config.yaml
encoder_arch: "jasper"
encoder_wave_strides: [5, 2, 2, 2, 2, 2]
encoder_widths: [128, 160, 192]
decoder_weight_standardization: false
decoder_attention: false
residual_init: "none"
momentum: 0.95
orthogonalizer: "newton_schulz_5"
adamw_lr_other_params: 0.0017
lr_schedule: "cosine"
Rows from block 0 of the decoder of a small waveform denoising autoencoder, named by matrix and row number. Rows with one number belong to one channel. Each number is 500 + 25 x the weight over its row's rms, rounded and kept within 0 to 999. All counts start at 0. Numbers have three digits each.
After each channel's rows are labels from the 100 clips, of 14976, where the channel reaches its highest value: "peak on" is the class under the peak. Only what is clearly more common there than usual is listed. The data: strings of digits, spoken by a formant synthesiser in many voices. In brackets: how many of the 100.
# convs0: first width-7 conv (decoder.mid.0.convs.0.weight, 192x192x7, each kernel summed), inputs 0-95
# convs1: second width-7 conv (decoder.mid.0.convs.1.weight, 192x192x7, transposed, each kernel summed), outputs 0-95

convs0.58:509507495513514498495491463531499551497506507491466532495455529496533516467478534465496471486502499521507519560520489518485522510522498507488508530486491532536507537493498529503501575494526541449485473530507487489489544516523486511510504559486459498521459501505518484519443470509517507508
convs1.58:466529480508509475444538485495526482527512507509501474492466525482508530521504514513507521442512540506491488524521523509465469506532509463476514515487500523471472489487520469518527535463516533533479529485418543521485440507494543491490454505524518509507509511553496527498512535531504478515
peak on: /k/ (27)

convs0.50:535515463488537511511504518518480533490527536503498473519544471525503523481519502500496498540528524504462459525485531479521472469489549503495510481476495452487511467516487480459520464479461461527465491511480539512493509525530520520503518498509488499523530523517479468535469519500498517495
convs1.50:469454455484482481457503484519515512516505465484464519502502458491510486505492529477523493493512495503526492512519534487475492496506501512488482518502509507493493532564577516510517518526531588502531508509497504543489494492469541437516465506512505478488480522483433480496529521486503471544
peak on: /t/ (84)

convs0.60:518433469484508518466500506472495502480457471501473516490494478488461532522522493496499492498505501502499474455473489495483460455500526500485511507525480550517501485476528482496498485510500497552497549517498503508537484522486497487452474461492504536435480539493525511483496515466518484471
convs1.60:511489476517508497479558505506496470505501470510533505534486514494482510494477534477509518534463466491487481491473501550463478520463521528502472525499526483491494530493514497557482507509530535484522515540526523525473577507463527481507490475491491488485494473455468508500473528495488500516
peak on: /f/ (79)

convs0.92:518488473497507526492511533547473500497488448479525520477487470493468504522521467502499498500492493499469529494464507530468483551456492485497499514521509506487563497490495500513447509472495472543415539467453487484512514457487516541518511484470526562486483516485506484489479505478505494508
convs1.92:512495499458477470463525480518486506518462472507493459473468492473499479517462474476550502539494512477475488501503467492501525527489494490512501486519534466478512477495451499532495497539516472522495483496513461459519521488496526522517491510524500465469510456496531522472472458500528452490
peak on: /ɪ/ (78)

convs0.104:508450510487514498491486482510521452482489498493524459513483432499475510525491471516491492514467526532522547535459509496501540456500544463466483530481491525467497500468497514502491508460467513490500475493467491497507494496473491535528489451546503485534517493477452475514488471503497498447
convs1.104:500536509513516527476499515502518499536474518518519500470543530468499493514511503496523522477515496505483515510514472523501534536491511488535463434511462412485492526454496472445545523512461468453468527490475461488526477463479518494502517518497506523518481508514557489544420534508510504501
peak on: silence (100)

convs0.160:475474483479530511521510476523517513523449470520491513526507489534465506495530439495503473520506513509482473489472495498484515475488479506511508450448479503438505452481506442505467459468460525489502492459447492429524535526516508539502489500515515479503527492535495493489498520498469510536
convs1.160:518485483495508497506496510534474478522555534501477524501465530475492466488510549509521494533465523510536463527505514497457503492486472499494484510517496518484517519527475512492476524523536517518509493538511494530504538502477526478527482480512570521497482541444492501501457494456458424494
peak on: /n/ (51)

convs0.53:511431486490507532480534485489456541510433488503499500482499479460448495513498476493519516537542494479523481512511499502535517464489513507475461463496530484498497480471546482455466502489504536511562511466491497441489476492497529458520512550490459474510524522513530488491479520495535459510
convs1.53:501487452490494478466509479519489507509488492486473469494502508501521486483478492511464491460461520534456451522497479522459464474463491492454493567517514499516501519555473508509561483493538500551474486550453529523467474516457538496506498501483469453495486530469490510471553528483503471476
peak on: /f/ (50)

convs0.9:509517543486511529512506528504508485485487449491502480515519490511459502521523517467531526493485488469540478490515486545484534483512477470468496491482511518488441490443521478477481491508501518551490471496501521555479547486495490457508516549498521504470518541535527546470530517549485459513
convs1.9:537493508511488420486483480527491502496445491528490493475474507525507511462503497557491469438500473523481475498451531472533490498536476482498560519519512491512484458438499504497499514473521521445486502515448501457508481493522469487545524459524495513509489495514537517540525465503491477512
peak on: silence (78)

convs0.190:531520498484507464490478487485498473496511511495482502490515515514508526521452488500481507505524511512503503494525477497507503507479528476522492469478518487484463481507486521444477476462484527533475582459524498460476506534520460533521518504514532511532465502534495527472497552483465472516
convs1.190:480476506529480580494543515526535516490505535473511502486536483439531483509538516540504488530519460493508515561467491497482494538540469474442535491502466505499519473498506504523513474468492452469480500512489523504503474490472487507477486497482530493483483525528461467448526505511524451522
peak on: /f/ (28)

convs0.59:486451490493519515500531512493527533522508524495496510522501476497521494522494541482511517462556493538513506543561536504497477473518439515534506495507486494474546524459505492487480502465501480432470497491490475494504502486542484469513428494512507548489463497496504491506506444451445488498
convs1.59:534509479468517530477517521501484493518497486507472491515537511470530454503522455502516503460452499541531489503532525472473492520495497472502470486486540553513482476494489529513503504522518502493517509511524459542480515520520468499491474492497545470510491512522503525491532502529514512526
peak on: /s/ (90)

convs0.91:485496512514502498492468508485515491537515484523480464465450518510543507489497522493489557523524542505534515465492482489499518523523510491517515493506494454535469465511539441511510492543501482505523480499525492520490499531555492540512520554503506526500498500522491521491487488496502534477
convs1.91:444528477510533511473508505477510473500526527522533508502502499502458474493527490565471468490517478509510524483542500496495463508498495516423529514503471518467514534519492491516518508492507470482490478514505540507482453525466585548473546471507469509510472507513523515493508497484505491470
peak on: /t/ (38)

convs0.99:500472478484494508497520511472466495477475490504498466486507503501489509496493483523522491497498549486529487484479502480494523462485506493525503483512497547513488533483552507538513567518500544465584451520506469500524491479470523522485508515521512493505515509450481516511516485504510517525
convs1.99:479500513480486473527509496493502480486481481512486482473469489498546482462494452528492508507518502511502497555514503484484535489531451503509486461475478497479512512495514466436539488462491470516473478477514476487497444490481516539530517469517547489504557515522503480516470505543509467494
peak on: /n/ (47); /aɪ/ (25)

convs0.26:501470471496494516490464512501484488514469474480513483498452480466489498502517487488489482522486511509524511507474503512528554497492497506482539504531570473488483572514544487482505506518523464495525475550555546530501497537532521496517499568482486507495498474523473512504508515475547518494
convs1.26:515515508506517486490500505508475520457517477499502503489481499505481510553535509459539516534500541523482491494570488494522479543468500511539481500531488515467492439515518498499493495458490492486502486461532471535470484558546488537481490466486486525440527468493489535494536488499507538438
peak on: silence (84)

convs0.127:470469500475520474531491501508486450511473518514477467535473507487477462500518506465462442526527462508500507516493491489514531528469448503520514469509526522534515537521511486507504508531481512459489418501522490444551507506532493507494527517500474473535480493488530530493506546516502493546
convs1.127:522524472510525462523496471528510474471496534511477450522525540516485576472493516512517491477510502515527512482518500581521512492514507492512508500453480515516507510483462466500478526483511530523491502481495554501498491469522506493483465483508463492512494505498508482476490500528507463554
peak on: /ɛ/ (70)

convs0.82:465517478498531478499465513500508463480502443478497484494487468496518496492534483488501467479571513491444488495495498500458472466427494528509491519508491503499465474516543536477489493492501516568511499480487528485499498494517489527495501495498468542499495499469484503510493475461491468488
convs1.82:537501487447468496474478470464467508466474498505499503500524478516476477488531495482488484489432462533494525505517505506489491512483500572513447486506520508492491499549501530530490510453487450465462501506538433535527466510532475474503549531539496501472479497513506486527501517467472456515
peak on: /i/ (54)

convs0.44:496489508494493519504469446528531495515486490501496528524535500512513506497501533536600467460528450528488497516559537501479509556462521545504552539510462488523466500476517508458516471486527480481502500499493484525500539472493520501461519488491530465485484503493540489473538488540483490500
convs1.44:505510502548492460544498452537476497496493496465508505509501490508507472483493482534531496473493496531542506475517456505529493514509509480481480504464504493502513493493511449502536466520516490486446485492496508467504469510520505518486489495516528495481488506503542522521480499514567488479
peak on: /s/ (28)

convs0.162:480520461506472495516500497457494505492524499504466483488490539468517500493507499489418518489543511504496515479493499520547501500475460498504494506468515523524481528510504493490511517478516434538492532511538527471490489514472519441510505466533511488510506506525478460495458491523504517511
convs1.162:532517481519493519481513514529462487487510498509511486515498515483542489514510480490485482485521497466479485507446480517491506482500500502505484491509467505505508516505528470514462464504497516554527541507518500514531513525545449502494468525509450483505479478572515525505488441493530515470
peak on: /u/ (41)

convs0.45:462455514473520499475474498439503497480519464503508496507505523498513473460501504530527470534545495470493481511470483501519495483469449513495509487501509497513513479483494500508499500487517443507510534533478518523526563518530480503488494419568566495488468512483540510517495506518483485502
convs1.45:521532543504477511473485490477493540525485492531517518531468501529508515482539555539507526532518514475501518506554462465556518495547529518490506506534510499509496512487464501481499502466531428479488492491491507485492506523497512458502492515521537507495497504475436491572492482499492475480
peak on: /n/ (39)

convs0.175:477514500506484478488507468501492503489502495451471488473482443483535480513498473479502473485531510498503551490455491487483478488539475470489475490492509520528503498501432530474496481522481469452501510537506507501510444498531502543516491503522558507501505463553511549505474481495513508517
convs1.175:506524512500509495467527522519498473496489545500527506519485520476477536465480537487520534465458454474479546486488493489497496489491512497510468506510486474494496479517518499484526484447475447534474505526540499501487532499471483469482487461513504515468485566531542477546501477487506519538
peak on: silence (88)

convs0.117:526543494526494481532516478512512486515504498502536506532497448484493544504547510516470464505474533505505498488510499524479506517418508504484518491504502469472441499523517523519482564498492490536464480481499532536411506488457484486460494479494465468480510499494527472495503522479459488472
convs1.117:493504494465535508492435473523493516492509511548473485463482481468479497501441515484499482503521456524468498515488471434520486485484478519524474507490481497477514486502472497455514544484504499496541513498512471502491489499503498505482541506524489558528475508539498455490502474495505457486
peak on: /i/ (67); /eɪ/ (30)

convs0.133:442554493488534497479495499493519445510517526490505472488490499499491525469506506521527509515473470530505497547499486539504504516534457542513501523503488557482459468522515493478501455493523479415530500531465514504521514505560549525516492509535483484516553462479519517470487464504507512476
convs1.133:522489496538521540496458501501517510507553519486522497502505491501488530506485513519449479498507511467520480478507481469464492481512479493456513532461477488505501416540466492488487515532488487484511521508485555518509485523497468486463537525492482531551507491552497535550469534468511504498
peak on: /aɪ/ (33)

convs0.167:542503490534481503498485495561494499518501472492490525481521493494476517481513494499495483482483504492480485522478470482527492531495501511496498498487520452476467467490528468510499506453521504547502567446513482454403502507515481493460472521487524565493495524521548513491501491493498513487
convs1.167:471526545522485500515530490477496473525507506488532499494469532466545518512537431502489550481482493477504494529484525524475487494535524516490499459458502481500499460477544476488627425507481485499480530482487514503501477490492508493535536482488531433514499512456529485524463519506541496528
peak on: /aɪ/ (57)

convs0.140:500501506479482477519492420497508479507505502500477486515483466498500501485511504496503504491492507505512514514487499519494495493494474491464526515468498440492473488506509502549529492481509488536535522494486482446422491457456464500491453543529491466501485485486521542492483478519512512484
convs1.140:537482484512475482521527488498437462477513488459510523478485519443498494472492467467484503475497466481508476497479496482520479525482520486466461458470497495477507470520446507480538449519484457464485506476460497513483504480505533493513520477510535531540530491471505473480517528512484496488
peak on: /i/ (93)

convs0.187:508506499516534525502486489505516487515471547507518507475547530492489491506493512503464513526513502513485515496487509513568521476508515530511514460478556440505453515481461491453497459522428425482489581528545508461482497533485508488488495482517504513502478493513471495487505511489519511504
convs1.187:450465498466523524527510500497522544490483515533493504504519500449537508502475491481538463521512515527535545510471522520525509496523507505502516494513487492503482486481556509508502479499510469494480514480543525507497482476493502530479499521525519492478492523536414488512521520517508502510
peak on: silence (94)

convs0.143:482509502473488478499522484516496512516516522481500507476452476460508533501518482485485517473530495512515524534516484504502498516489515521493506486458515483525420506488513518465536498492471454462538520497542498517572512497493479489503473505521530476482487441493468542543536496502491502474
convs1.143:471499532487486492473497495472484493553527528535475503514481527533511532521525501552474491466513501494503498462502502501493474520493457447499528487501471484488512506492504483480484481467508509534480508484486503505486433532496487499472463490527530494501501455528515500538501539498443509529
peak on: /n/ (88)

convs0.161:537464522494504501503527508514496517505475495488525490484513529525502474502504509526513516527497507535517522492512492537522487471525472508467482478499446500458518467483509499504487505498474516468462495498448502479461509535507502490502500569529481493508499528559494485487522521510497497500
convs1.161:464508472518472485479511490530481529461507499462474493507508487474505488495528452464498484497449503509488515503519542519484496511503507490532505477510526502452541503495496498494471511453506478507470537480496519525527479497492424499487451498553481494457483475548533531501442496475535474515
peak on: /u/ (38); /ɪ/ (25)

convs0.152:480500438483512470503505502512512441499504500464519510464510497493508480520506485475454517519493512534474516520519506525498492491521494513531509535476541477501546461512498513522432477505494568474410509500499496513461548522542486505500493478485502493499521526518468505471461506529445530507
convs1.152:498541495487507505480569495523489477482468565497516468532499464510579521502567519538488509510529519489497515523534524536481498530491490452481508536507507518528521489524478448538530515519546507516490497492491501511510451490516481521466485465533502478471498480540525517501482522530525485523
peak on: /aɪ/ (26)

convs0.111:522560512483481523516503487505528553510529520508503500497545532504511527495471515488502499499526504502502483514522522490537489522480498510538524500496484448493464507509516485551506443500513462511515530515521475517475552545545490488528512545505551531527503509549540537512463524516483498492
convs1.111:474478501530483511521462481447532534469561508484502494530495520533503481483516462518470479488482522460497477516492519501529501498530480463477539504522491489517486532506475499490503543489493519459512500491452483513484460490511460476490454492502498506500474533528436476499527497510478485518
peak on: /s/ (77)

convs0.109:501477488505500490507553507450469478489464548507534461512469475495458503490486470475475524488485487483487525516497507503471493535517504458517493504471469524493545514468461458513473511474471489484484520491475489476454544512485502511515482459490530485493434484492549510500489476503525485535
convs1.109:488534491450500515492514490503461477529536494514522512487502461493518499515468555542539503521523505503505505493491478464513511471540475535488502488514489478507503461481475492502502477519474487552494503515484502492506502492505489497546549505515474523511496501454481501518505452463563511495
peak on: /eɪ/ (97)

convs0.7:530472501497482480498522503526481490466451493508468472476487500497491498469505483478491493517533513528520481529462475492503479485505496498481476492487484495508441487499482489471469450515514455553520499499513522474475510497549490513491464543436519520493476506553504509462468501455482463530
convs1.7:510478490520501555501544475546521502528488536502478512504536539502530538486497500444533507512482527530511559496422490493506500485509483479528515459530527476483500502520489477512519458501504587458485473483470462488487517508545516481512510487471541477537523518533505524535527488493534521488
peak on: /f/ (36)

convs0.64:515549492490512483506519509510484500497507459504510500543506562500510494483516485489492513517511504507500490493483488516476493466490464480524497486526493567454509484509489453482472502480489482457532453518466484556551459495466534526528496488549489447485490496451471483480523511504523515498
convs1.64:503480527488477485495502475502464470470504483519501462476516497480476494505507445511466478499490486533470478490534487525539497502482524495498469486476543514482493483508464529502513500534485498542516476487488462478505503486527500533499499469560538513498484507532487508491507509502464480485
peak on: /ʌ/ (43)

convs0.108:509474505493491508494508511487526506513534520479508544500510550486522471509495454488483484496462518529486513484452474509487481451482504487470533538496486475554521505475538464535501414537461522493492445516473465476531528524503469483542503531543501516535513498489493477520497516493489527488
convs1.108:480501522489480511476479528518494479525502523535483461511503516495508517525498507505484498527471489480463504463528477527454515534483509468509464538503519498544522489506501472530512482517488471461472461491491508458510518494504588509502507473534512521493492509545493538495498493513458526503
peak on: /s/ (39)

convs0.135:499511494474501508500472521515479500494456501489533502511490502503468486533487490507503517498506486520507528501504488488525540508515495479481471526493531539546538521513523568562542529442514511483502525508480474498493487507459492483507486503500519447486516479468516484494482492470493512472
convs1.135:501504478488486475449535489529475490488459504491548503495469468524510470452519497539542537517527536518474509522500472509459537491476517523468506457487477498461514525499518507512503489511461500469485513491508472483504480475509440521470555524529545493475517521455489531555476519508521486482
peak on: /n/ (42); /f/ (27)

convs0.66:464529465525523452486501515509475497500525502508485475481508473503528498522542467512526450523518504487493498551517505487466515516521457488498493497457487507519561521521464492494489542515485525444497495515460468545447469521502520504511514465495538500495505509550534471501436497473521501508
convs1.66:481455458505501503455543492511486514523522468477497544528483513498482476534485515465523506490545489550518499506542514464465425465508521511507519518506514530469494451508544518477452505528510540548502515529478535480496486490478532478514477503536528465481482505493490496474527557483473495508
peak on: /u/ (49)

convs0.101:490545517505467474486527510512489517495514497500510499513519537486496529517512505515501504503497482536497519464528495485493474494540449515495510459525488439445421490481480491510498479512499495465535518463462531549499502510503512504483479498537524529481511532526468503538541534476489504467
convs1.101:517528542485511490506477507472499483540480537517495450502475481502468499520510542502478480512523482477477482490486498493501475483501532469502493520509549473486453514504487539504527531491493471513517484509480514491451496476488546501536513483485556516514526521499500493515517465481431541490
peak on: /ɹ/ (44); /oʊ/ (27)

convs0.119:501475496492472479460486546504506498497515496510479532492481551465459476547493485494506502495509458558532522451499493511502526496489510519469506480516498476511473515454493544526532493486456472512530512531505488491521521501507521503512534549507507512529491514553535497505470535494454477509
convs1.119:493586523479538509519496495535502482522481486480517520502494498486533523502513514491508493472458490485511454485500562499527456524536496465489501546583560484497505480514518507484514453466486491438490492494524471521476487512487488536516467500501498499494505538460468488488494490498505548466
peak on: /n/ (32); /eɪ/ (26)

convs0.52:465506502517515460513503468521498525520502486488512463534527482518529535499522506516498483501509526459490496496443484518484504477472477482477486485473482492487451489477486490476521519460520507499551438505498526481509497475506457519516491517501488490471509476451477535478494480487491529506
convs1.52:463510488490521487474494513483487496497570530552475510481502506488489506533490438521537503535527493498501531502531515491497545479497521441526504496505487483518446494456503461481542472470513474496510518489525539514492467502486485476520532539491473466506467455506518468522494501486538505516
peak on: /k/ (59); /t/ (30)

convs0.68:531491513481506510477484487475516536510488488503495494507482536494504490508548499491511519525535516519500460485536466512499499464488479549466523527500504514508480516483530509509502483505502490475493465522520489522527487489507511508549528544502527491510493523526482554525481495509535478488
convs1.68:478495499497491475470519522509502455526456509481465477497464465521466519502470481463481497488487501549460501523491490460493481487472517502500493488507481500507522470553511507473541494525495518546518490490462502483479512504490533492510431473536495483479499482449484457466553504492473480488
peak on: /s/ (44)

convs0.144:510523530505508504498473501485507488520489502503510492480535476496509507487499448500476521466498483475489511479461517501487489532530512507536531481548534430503547511478455479478543423522488490501542520492474471515450542507514504521493496485523509496488506508528495473486500516506512510528
convs1.144:493502487494507481522509510481463486512507529541445521510487514492527461489503521520544491548492532480536487513545485513482501502523465514497533490518511534518508460460507479498470475482479485486485529482500480491490469479498490507518532487502560494511498498508506493525492457497456513503
peak on: /aɪ/ (88)

convs0.102:509536482483509512506527550512478482508530509521509510492496531504505504482480520471433452524534504516493494525479520517455477500494503520474520520450500513518495503506489482479467507499519551504435485524478471496463542529504497516527473498482525513498452518502500483517483484489498439517
convs1.102:460442495494496505505559527478503517443501520494514527480470512518520543529523467539477494473502504493478478475493517529519509490483491522462485540506498501541507523564519514536496487508503537502539508490480562453492443485524476520500522530474506454520542465510504529502502529503505512490
peak on: /eɪ/ (38)

convs0.121:479537510541520500522464480515484505498521486497491504473496522502504501479518477493448507515519461516515501492535494472529480498459498492447494531489453540483434484473473502529487502492462474433501449502484506468472516539482465515516504524515517467542492506519493515513476513476488509513
convs1.121:514480480488511489507477494514504504512547475467483510535486505511500452481489475468482543485508501525489494493499513477503496521491519466493489517506484509485501496520494503518455486512488494472515576523505494483523467484494491489522541469492533492520470525592520499445469479513510523523
peak on: /aɪ/ (63)

convs0.132:472530483569494499516462458541513471525463536525484518560505503491555499501475540510489503484481493519513542482466476462516515467474443507519501492508548497522493489556496542508488432534479467510471494512525507507502494517487446492487510485497493500491491478502471493489505521506455458480
convs1.132:513511493521499496484460475500503497467539460455492511468486526502475497470520490505529484464504501477469475506563494479484474525474498510508515488501520481469494485473494495520477523507550491493505557477508450530514498519484518530480519504483489482508519501520510519518485550537514504496
peak on: /ɛ/ (33)

convs0.116:485490479455502488487470517497536492496463498503536472487465459486515490498488486522505494536467480504509521464510430491525483503494477489500505516508515478529485519498497500411492489533507472522458499573490500533498526501537530496494501448491512505526488531535473514506554502487521486516
convs1.116:477514485507480489537511463556490505495503522475527549480488497500505497491484553500516517519536507505554504503488513509526494515515459521497493535498473520480519522485535486488491498465504475555479519486486489500507479502512497493513466488492494548454473495482503482494491486478545505523
peak on: /aɪ/ (63)

convs0.124:475485488474506489485489477503561486508510523477488518535465516479502484512507510502471513485545499542496519567540508510504513487471489523516542451451517528512495500486494523537511478445496478512486517465505487505523486522542504472470451492507483521504473458489511508527504470481459538511
convs1.124:558468510560505513491473496506466514508492487529510498496512501510483493515460487494511512473503521514483504526457447510521532520493491499477471505473489537492477524469485482480456553533494489539502467540525493507508528514553510498501537473506499503557522529505492512537506450504472546537
peak on: /s/ (86)

convs0.51:529509468473503483500512441482498519508468516484488478502500535455494475522523521478519509494521509482490530536532469524490483478511506504483508490495501488478492544442449491523506467511481535491477500516487476517430510509505461486515485517520483490525512496488497522535494520515534504520
convs1.51:488509476500484488482486467532505514508523528498547534480499488488458503489450476489500496445501478529539480486486486479544486536455492482548488495525520494504506516487517509483460509497492505465552521514481502515496531500487539463494482487555512476518483501510479480500545538525484516514
peak on: /ɪ/ (31)

convs0.61:491520509451495519489474506466474517499500510486495513490520479519480504493485498490511521489486510483503438499517483505490497513502544500470485511499513479493502535490481476484496427515482465477501487504512543514504507511526442541532530536537538495521501503500493517516503557507480472503
convs1.61:485438517494510452471483487503471456506471475506457469503508446520489473531484459495503513493530483527505494519501483495507485469470500470460511502498514538484520515551506529508499494522514516523531488488449530532477465504454516447474473497480506478481548457468501484490551519488488528505
peak on: /t/ (62)

convs0.139:500487486562447503504494532528554503475592492496496507522507532490515513532493512504520531545492471489525531501483540509495473530521496509547479517490512503512504505502515514525507485507504541503519527536464494522499472497509548530529503533501491493489513512535476501487509515503552505528
convs1.139:464484512525479488511550530525512481501461462515498515507468518507519491498465409541516496474508476507485454509452491516483549461455514484502491486447486504501497482480519517473456490509488536492523486523468497467525468512516456489498471500469459489516524505424531484543492517551476475515
peak on: /i/ (67)

convs0.174:498529490510477478502519496554462459539534511531523509485507524516503515533503451496465518496493534474443482492470513489464455518479520478517458528508487468501481501507491454474482427495514527504485488518495513480498541547514547538477534553514527517514513516507512479515488508501450443520
convs1.174:521473488513460507520455486501526479504510520500528494477533507461477477458504503486471498543459481483502531543488505480497507520530498482487537489493501497519531531517500478491504501482504490405492491506525472478512492501480521532497539512498496503484502544494504533517506494542527574495
peak on: /f/ (31)

convs0.164:489485515540530494542483510458495524473513508499493494523519527502549475492499539506496500507519514506522518496515552479504523491452467465476486484491531469469480518501493486509493520555544495556467451473452535489450501538547476480525496545492529497507490497523463525511494540518508500497
convs1.164:548536471490485525476467490465450503535510526492490498514479492490539484492497517522494508494468499489530498479468511507524450486550543506522488477507476496532523454478504478483450488463492453538471527497473466501495491486502507528502505503529515538473496503526531457524434478499488527499
peak on: /ɹ/ (70)

convs0.147:484501515499545520511507502494516502516490488544520475500462489517505478499509537508496523529459526538517475467507491485492497470504505503484468489500508473462441475474510511436453459519463544515508454497478511476469490503506485501503528565503458490502472504559487495480556508543472499501
convs1.147:521545503456530487503455467492466490559533498496454467547488497465469486530497483503499480479510497471520495474515510511477492478490538472562468472517479484505507484456484469454502484468512486498465511494499524484496464470489474553519503509509529511484524571503520449526445462468487434480
peak on: /i/ (36); /s/ (25)

convs0.93:489468489481504493489512496478468477478473474459480456492436511489475476508497508512485517510486499508490513458477504503522516540482552503517511539525501547491564500486500472495484506523491518485494531497503533520501479517539513510489511519507518444526489495493503505519469522453543505500
convs1.93:508493470481509494471464521549485518512505517525488519481495473513517500505468545473500513481534482498547499518502483502480501490529464424467522469498502555561510498518516496487468460527489466553495487484475543491494518492486519521491516477496517543495485503533497516507514503499441485502
peak on: /aɪ/ (60); /n/ (38)

convs0.49:486451534471521506526478537481505475492521502524560488502505444524470486505491522490432474447515473507516504501513495499481508487493519520502521479456545496558501495508476510549526472518522513503508570536508495499491503487464506490486486476475478499513525486464476476496483516488531500464
convs1.49:504505520513534520514503515506504539459517523507464532483522509549525528549520512481510484457503481462514470521534523486504489500521494512499500548527547541504516547516499515468508513464502515559487502544474505536476464516502466474465458461504473476491495486373457456473515519530493497486
peak on: /ɪ/ (32); /ɹ/ (26)

convs0.62:457473501494468508507502484497516517507468527504499493493475472485506534450502500548510509515517542457530515484479507505503519496491539529509516511492483463536475472487510505512497514487542493548532424516459466508480531480516521491536523569512488506557489495456524525478492500534493508489
convs1.62:499487454426565495462492505476509493549518500472470490515461520506455476495468536507501498491479490542504482511493500499512467527502534491488519497501493497462490494526509480507517495450500499507554521497507479489463475486438539467515531522535544499473487555486506500497481531486499561499
peak on: /f/ (33); /n/ (28)

convs0.65:491550479477488471488518505455517484485498492500497465493484468481521474485511453529549481502509498487494501487473511510478494482514487502503466533523493430492467491497492534486540534503492474445552443491534508533541490497482540520489493521506479491479546501488478494483500474468512535484
convs1.65:479505446495518483492495495494473483514496520519492482511504523515504506485474541520523507504541496494507510478535491509507470501552467525508530502456479528511499472499517462461477466474516507541503487499473509500488423515499502494488519475487504489521492535529482482505487521519499505501
peak on: /n/ (49)

convs0.148:516490478522500497530525519501522537493480495539489502534506516491509511492543550498471494512456512516505516479487521491532499530517496475520491477461547485507547541474513520554468472525481492531499552556472458488470511486536508530498530467484507501523493492562501501483511552512496489524
convs1.148:514505533511467494485495548535454467475523524493472481473453469482526480507493472503478489514502494514472483459535502514471491497487557485486486481502447529544526439473505466517456470477483489514478525493509532476527514524536410532484481454501533492523530488498541500518473473520524504458
peak on: /u/ (26); /t/ (26)